Weights of a small CTC image transcriber.
Model: 9.16M parameters, 64-pixel images, arch vit, norm layernorm, activation star_relu, moe soft, num experts 8, layers 16, width 192.
Training: soap at rate 0.0028, 5300 steps, batches of 64.
Rows from block 7 of a small CTC image transcriber, named by matrix and row number. Rows with one number within an expert belong to one neuron, the router's apart. Each number is 500 + 50 x the weight over its row's rms, rounded and kept within 0 to 999. All counts start at 0. Numbers have three digits each.
Before each expert's rows are labels from the 100 images, of 14976, where the router gives the expert most weight on average: "peak on" is the class under the peak. Only what is clearly more common there than usual is listed. The data: analogue clock faces.
# router: slot weights (model.blocks.7.mlp.router.weight, 16x192, trained with AdamW), inputs 128-191
# up: expert up (model.blocks.7.mlp.up, 8x192x192), inputs 128-191
# down: expert down (model.blocks.7.mlp.down, 8x192x192, transposed), outputs 128-191

# expert 2
peak on: backdrop
router.4:485496510495497458461509510500554549439596503496484465489546534523537445464582437537551508556472400460593522466476517474488524520532469510547500520424384422575531485466536450570575553505432496
router.5:434586481507542542469544477552503559478604428532491578479511471512439386445643531451462563514402473488484465576533515452480561456460549452490511496527364516616555532524509437577471548430431497
up.0:520510525403482492469554469440619496567476557532511465540588534492451569490491525529486581448559470507527449530504542501590537520540451515618483413516546506485528508466463441550404545504476501
down.0:453387461457565463530534545557595564653400499511440550537436552465535430591592504468441509449499571462485536460502470499395480542501437401428538565520582577485472510493442462525578522467526475
up.1:487498610478479481548449538480499434501574467558519417576503508450478568556380511432431485476575540456517548429429507534619531489480515461489440448458507437469493538513516556543493554471538497
down.1:613429546499482423482509436568534453467517531613464536510562471494523548406426442468602498467538536485381518584459500465544528603566493574545593526440424600473488559539470481518518409460447435
up.2:546595507488422483419508478477490469557554420565483411469542572546549492534509488474470534473435434524556615535545467468577607508519542591465457592429544459439480506407472415475519506530448495
down.2:536473567594538585487529462524591515568486491489543592398565575537462505431402512468597583488494421548513505557468535508452444414475491476501440475469515471501501499537484566635477540462444424
up.3:392514542500491475478534541568448476423542488488439501454461523452508500533522466404503518472506378462491386415452404477550508573384480544520512532446525478465498535543517521441569578469552532
down.3:460513471509510501583464562396452580554435533489554486489469472567398477495501542472550482482516528462528518499490470479518497461532461490546403510528523504549456555469544469400474478450495542
up.4:579475412546536514374465522572462515582505514499493441449479506440511558496522538521652456467527604516529510523533401454588425557457450445463568589520454558450458461548536572457495420529444467
down.4:451502485401473513546447429460452424500464441499482552510547416507555494482483427424455453582536510523400523537560510538528575505529412522507531495490476481443492516511541456517467553446475415

# expert 0
peak on: face
router.0:469477469507499491536543495511475591543571482591457432469489408525486432584564474502488491461539488504451451415412459433484497429492498438588569484442491572634502493506457408470470510460592567
router.1:429514520544568534565601491492568495471566560506501518539460402502530432532557610537497507498572498462605505477423461517492490449447550422491533461461442486567529467473443391482469576418519491
up.0:497548613500608532489483489532440460468437409509526590533490506503456464556529468509500518483579555542648475542494574568535447488514548440580447480487490419486466540477508419413484507532449501
down.0:482455464499482606523446570484478406523559466538413661541546525458440544545479407454422541518546544536459501519506526454569489470544552557469525571527430456526538506530438463541518410558489519
up.1:533529540560506492545454465557471419539527474595613499545547484429577573472516536514496528512408553476578536513556532605543439563478535505488426499526490514440539491442475422360493433520587413
down.1:447475487542475501543429493411520494451442650505436490558500415488458574513427472518436450526512532530527523477460491440538468438508511570499483502550543455471557478465561449547555508650438522
up.2:461615457449442433463503461492426497539587480586498507601465454457499561430521450521411514498467503540425540455537486513587493475473468506504507454558579517516470456516553525407501594586627632
down.2:501439542556525505500513500574496467518392533520547557479532489576495576491627502506500486394502429479522523488484447550529546518506485483481495425561450547474510536445518447490551468538478408
up.3:375539433506501512465438474518459602472514542525527480510446400505529448498458422509559510494453504472505487464509549518557485572494468531546450525591395509433562492524440607489476497502529524
down.3:548452523434518476583531442491538517536435519477461493479531512506529472432480550460465459516530457500547499444488443568492456478496473543571506457425459491554504512416401433552500444448459449
up.4:532487490596579427499423421594602427557493503572552508580536567434527452672443539508518515442422385472547463455497518477510576480536443440543574443559537532426452433406483511504494520525526484
down.4:528504485515519536522468492470503466476511626471651557493542505522541462477493483520468487512579440526493426532542446364470503453530392404501523509464525492475463488514477550500467473480519383

# expert 6
peak on: face
router.12:450467510516442561487529509498438566478569569455501514429450521508477459540558467564460550540522526396592461437526434427514462476570426462466508493413496545628496573513487557480534538494458490
router.13:503447466509514556431522523526529549510561496468454515395561515558498371471543516482541502510464442406509501509495486426496440460516549475508520479448472437604571473506556581486544557554399434
up.0:464456413480528402552501497482437471418465534496488545519493557531553570581557430401507438523506454470568543441487453519498491515423411610470440443537571484526445536437528527495431542444541545
down.0:445558534458553546508512556494485517532565516498392403523542536539445516489488413499477545467507486456523512503528439547438442565574398524508565416483406454457517499548566483513430472564535569
up.1:508449466558527521554477591417445396541603513467615572423494538483480519503468523384513528481429502495530447501553562414570481500498450517489544430518494504502439499454489410476491497549521426
down.1:556474449508485507514504379597494458546501452498561481502454547468448471554625397519530579573418485482446619476497485510555469476408444414516538456579526439475645454458468545458499486441490472
up.2:462513568543544517518612487486499519512498457486472429512562481520528557445522501517474445512509435494387523535570433474513576480443485516451553536448471484412482513484500539586531502499433543
down.2:404498513472484529496574562514535521459548546519428441496495480471513502480503541482531583448434543484578519548501499564487604443471520517486575530486512507453446496503542500544504433474454522
up.3:505509463453549545486522464483346573396470530486512480491557528548598447433519490456517468534527499465468453495550560542434603517469439445611530500539582455483527525449502509572435452472481460
down.3:551521563553479513464482405504567492496499574478490480458502517497424604479575505506484466452467544528452576499553431426438473546558466594582544554511498455469466437577535630524475451373502579
up.4:527479494543500495586484500509540529415536437415508436560414547540538405520496492517578513571450526531515483538481457553532468415429454450538419407542538423496529512531577592492568472466408472
down.4:510559553494510432403492489444424563470500528442407539490624483489429443552497508506467524361579569496444508456570551473540558441492503419421524540496451413542524541529398487461452496533457584

# expert 7
peak on: backdrop
router.14:486610510462448501526538472484531522423427579478437583492567445601573525512442466617491552516559532469495427470528477480506507521539516415496470545499565589472588548519395482564465513533500579
router.15:513626518495507501494476568575522466509541535470518564482535551571556504417540552552467507477446424493584478470478474458456594514551493388531484565470464514484478451537478408522478561564447583
up.0:547482474545589450522476581530546529441498524509531383503581434485421399528533510401489504514575414522470448481489554531478551608448494471571527508574515465462414549453550473557513548509528468
down.0:453529563476489492467538497499435433442490452498468591574509552576466571487580436497479434450556413482469454552634510491553499525591604435504549389561475468520536548452513461472574542515502517
up.1:536467416428526520473556489588579462622473441477483406471463510474515517465458443565460463393511460461463598467456477469468561544486435545536515423490501528415522501429446388537533520474408560
down.1:545589450475455487499495509519561510511625591499406637509530514539505412496505530509519510504460454515512403595462483467550478403494474415547461434472512456521505549447579496435514467451486487
up.2:523440553451535474467509574496448543506373504563531462539497557530502447527497439641526455541521442472503427469476489470392432470401537510550525433429492565499485517478442522482508479551479478
down.2:399527543621484560476466526449499481524574465549457621440452501525480426508521581457467505538507458475512509549501454502436508495454601543501526505587461481614571481544521371535435461546497602
up.3:507479491564501505562591575418485424441586459564583417457492517498427367492394421447454522504459518484558537532528474467424502423452531531504544465580449439514500550466516576480467497485471497
down.3:463580476489502527477636460462554449497582411444601500548545595413569471541414492522495473538444493521524461539522476508633546538521518521524620435539479475523445494466470460547581568528478522
up.4:523497482486445533464528529477472448509403435422522487536524584487399464466501496457535392473618536588491480471455457537473470447467399472511480505584477515495475409503503434431469514478552483
down.4:490469470515475454520501545474546517503540543544570506451433519553544535482452519551521485487480525496492486504567568532479538456562528504454452537517482414502462534445565641624465538481445539

# expert 1
peak on: face
router.2:440550574417532544499479558573558528531534494496472587487562454539547389582553501519417587461433481429551559483497526473482519474470547527544484441448395564653446542437507482585571650411536486
router.3:515540520404551529504460465488442503518570527475515517446591483479453421611552466451468523510466431505536567471473444374527479493452521500532509586476471558530540446481490450494545533514570515
up.0:544350479515442570454540508465489492465501531455563537542443475436510527536506495504500567523587550554585576509531651436402553431491478535464544499528604498524470523551479517513536390526487554
down.0:536562534480555465530390465542565480511527489482481460484497473582412505546548564512492401462402464529541487501460532432587518430543490533562489467469567473474451422516513423477535505523429437
up.1:507453512452444534493509499424535567581514534412522495552567467430527491464540599522565470461469389512534555503422535466495419444552460532568501524455642420496473507528507377462468490522588610
down.1:595441478354503551499543502576517525495515455503510436482491526430462470574409421566535455573472541542481494477514531518566442450405452464535528472490558522408463509506505449509582464444518547
up.2:536475527447503522412558458530451338584464512440462581529530512488480495469517520483468455522614490538470493511531571570466402530543469413523474468446543527513593538490385515430481513488563494
down.2:508548555558453586479341516474586604558463498415504439463510525510479472571476516565491551519554400495573444518510427468505499481400581539518537528543507370496494501504498455601558488500498438
up.3:615523604514475513576557456557559486518531547512580406518459445464483477565535485508540453455480590538515401465438528479374520478593469417553529487488560551492505544504542493553480513505580495
down.3:410571512524513478449557491503453498456508423541540494498552525527417435515550454459509486488471473542471508511605413443537568575427505494543452549492505531519573492490441584432522483541463543
up.4:468508563499506527562536474545518440455474529551501508526533609525497377485445428540510488480464412528490417523463420414538388459532519418489488486523545538527458511520459458506383553495492639
down.4:542481479491400548482433534543462497424462580558525498438436513543487548445530500495572539535485569606484494478521463633555478523541440566470451530522456493486463478438397416494417470546522443

# expert 4
peak on: backdrop
router.8:476540477465470406537586505541490584498578565451475496540531461529519456446560516526419551516582540481513443493470553570433456448526464441494496443562437471606523535500463524574569492557435508
router.9:477585591511569473543554546511472535435581508415451522505566402494531450435642511549428550518551508491459559519545480557451503426572487422520556485543485495646481524482414546547484535555461477
up.0:453445455452613559435400453528397455512526460627526420452537595615505517486545514541516449499511564497433485535519597439527471527412546538461486486467706471477471496495548491550465439493509495
down.0:498530542431382530580538395439499544423444497485442406471436575449445504543547584443539477550554545593575510488539553552426543512525477485527483458433599513375547563468541508502592532522431454
up.1:495558489507500443532523368549470500472567444550529539514485440500492504607478425492445461512468432514436537571439475499576559492585528574434463415547531570363439505455418523543480519512553517
down.1:404446431445479510571488417521559588510562469550519545490405491442478399450461566545546496500586565521552560438532553538482488563590464498477465520551464513519456464635470521457567415539442491
up.2:444510482518518485462510574471596503513464409544484452599502432567435527523522440487499556571453541552520501469558574475565445495508559487492625524510540421451517516488516529433521560533560567
down.2:631502484413519565593477487435392442481487509554419543440528517412601490509483521544503469481568557540545447490578538464478515518420521482566459566515412474509584498491565465412482528541504488
up.3:498539511443506488483521517470595494488505555600500506508507491487501538551356479478393501581472501488559507526598548512519445497523501577483522544422496486500411430469468456521448485439477397
down.3:552487477567484416477466460501553469508516502533467557425457440499453474444334485485650477477439493519533466521474537549580462555557504538463457538563591533442513465444492454576631452516512471
up.4:482476452526515498508479547503590493607545483463520528510512619470480483577464476512533451505441495360507490502436492581411580494483470455512504461490503406547505512505455447413474463509530541
down.4:565479505369523648433477505543498514541487502517554597512395529554546436433479528479555547465532463425582507417516510533444522525589486528448515522468516551452546500393461504471557511518509472

# expert 5
peak on: face
router.10:564510561523597514483556449439538559453575529518467462476529459462452462579543484529502576491547514418555528460460524469452441543578563525586586405448471574505510587463550501542549558492516473
router.11:475487519434534492576536556544554461512532477540456422470524418512490503499547585503512594462554456525550600501453418522403527460545457516513547506498402538643435493462503539498539546410525570
up.0:370443506526516427432509552462554460513560505628441533483432478506566457434452448444379508459554544527476586552503470500507500419477508546330559385549575429517485453474473526467457520576552490
down.0:467526582507483584463502481555435512426465568505556498562489480514420599577528539511525523468423523542467458478516540585506497545548516509530549519518499589450522506451482444582477512537500453
up.1:522472458465467470478496387614500445533471433485483475478474461502495463526589513496447475504496538464488411529469533438541520506549518458452505539507559482481458499440499510481490511539436531
down.1:466523587531502537446485484423504459574566454503569591415612477596580508450566415409470502460494448498626469380537523485561536564460437450537425497493466454488492558513554518469473410572432637
up.2:556467523443529406413473495580469494533485439507528446513494582568505494511494531491510519491530443508545490517537485586519496434541476539513569486536560545547490485502488462483491530452524549
down.2:494418511453535449578502511518546547493505501414462505432517381481522533555471514626374408456475466454486510446417524475543435540468478486472521480508441451573465497472543529563570444471439474
up.3:553527535505425499493481580544473518477445540469537443521436466534499409543521513498471538459489440541579620570612509503513514497603575518418502450529458400522549502511453521609518505517445501
down.3:418542464495535424508531443402490468481484502534505418565501497532598604551575483564536474516517526517515410548480525465485532486537459478604459546518478566459498517566437485421508534558582537
up.4:430566524525443551491579372445511497479582567467556428537512486488594549464521489470457484497546496508512436551494459492499578517541498469502487476495453442476612453390402582550472487531492443
down.4:535575518531544531448492534551466487508462517452423447508369551526517400421525404506533534526450548496443461466552437553489544530539545552581486443493484484514477461495511463509563453448511602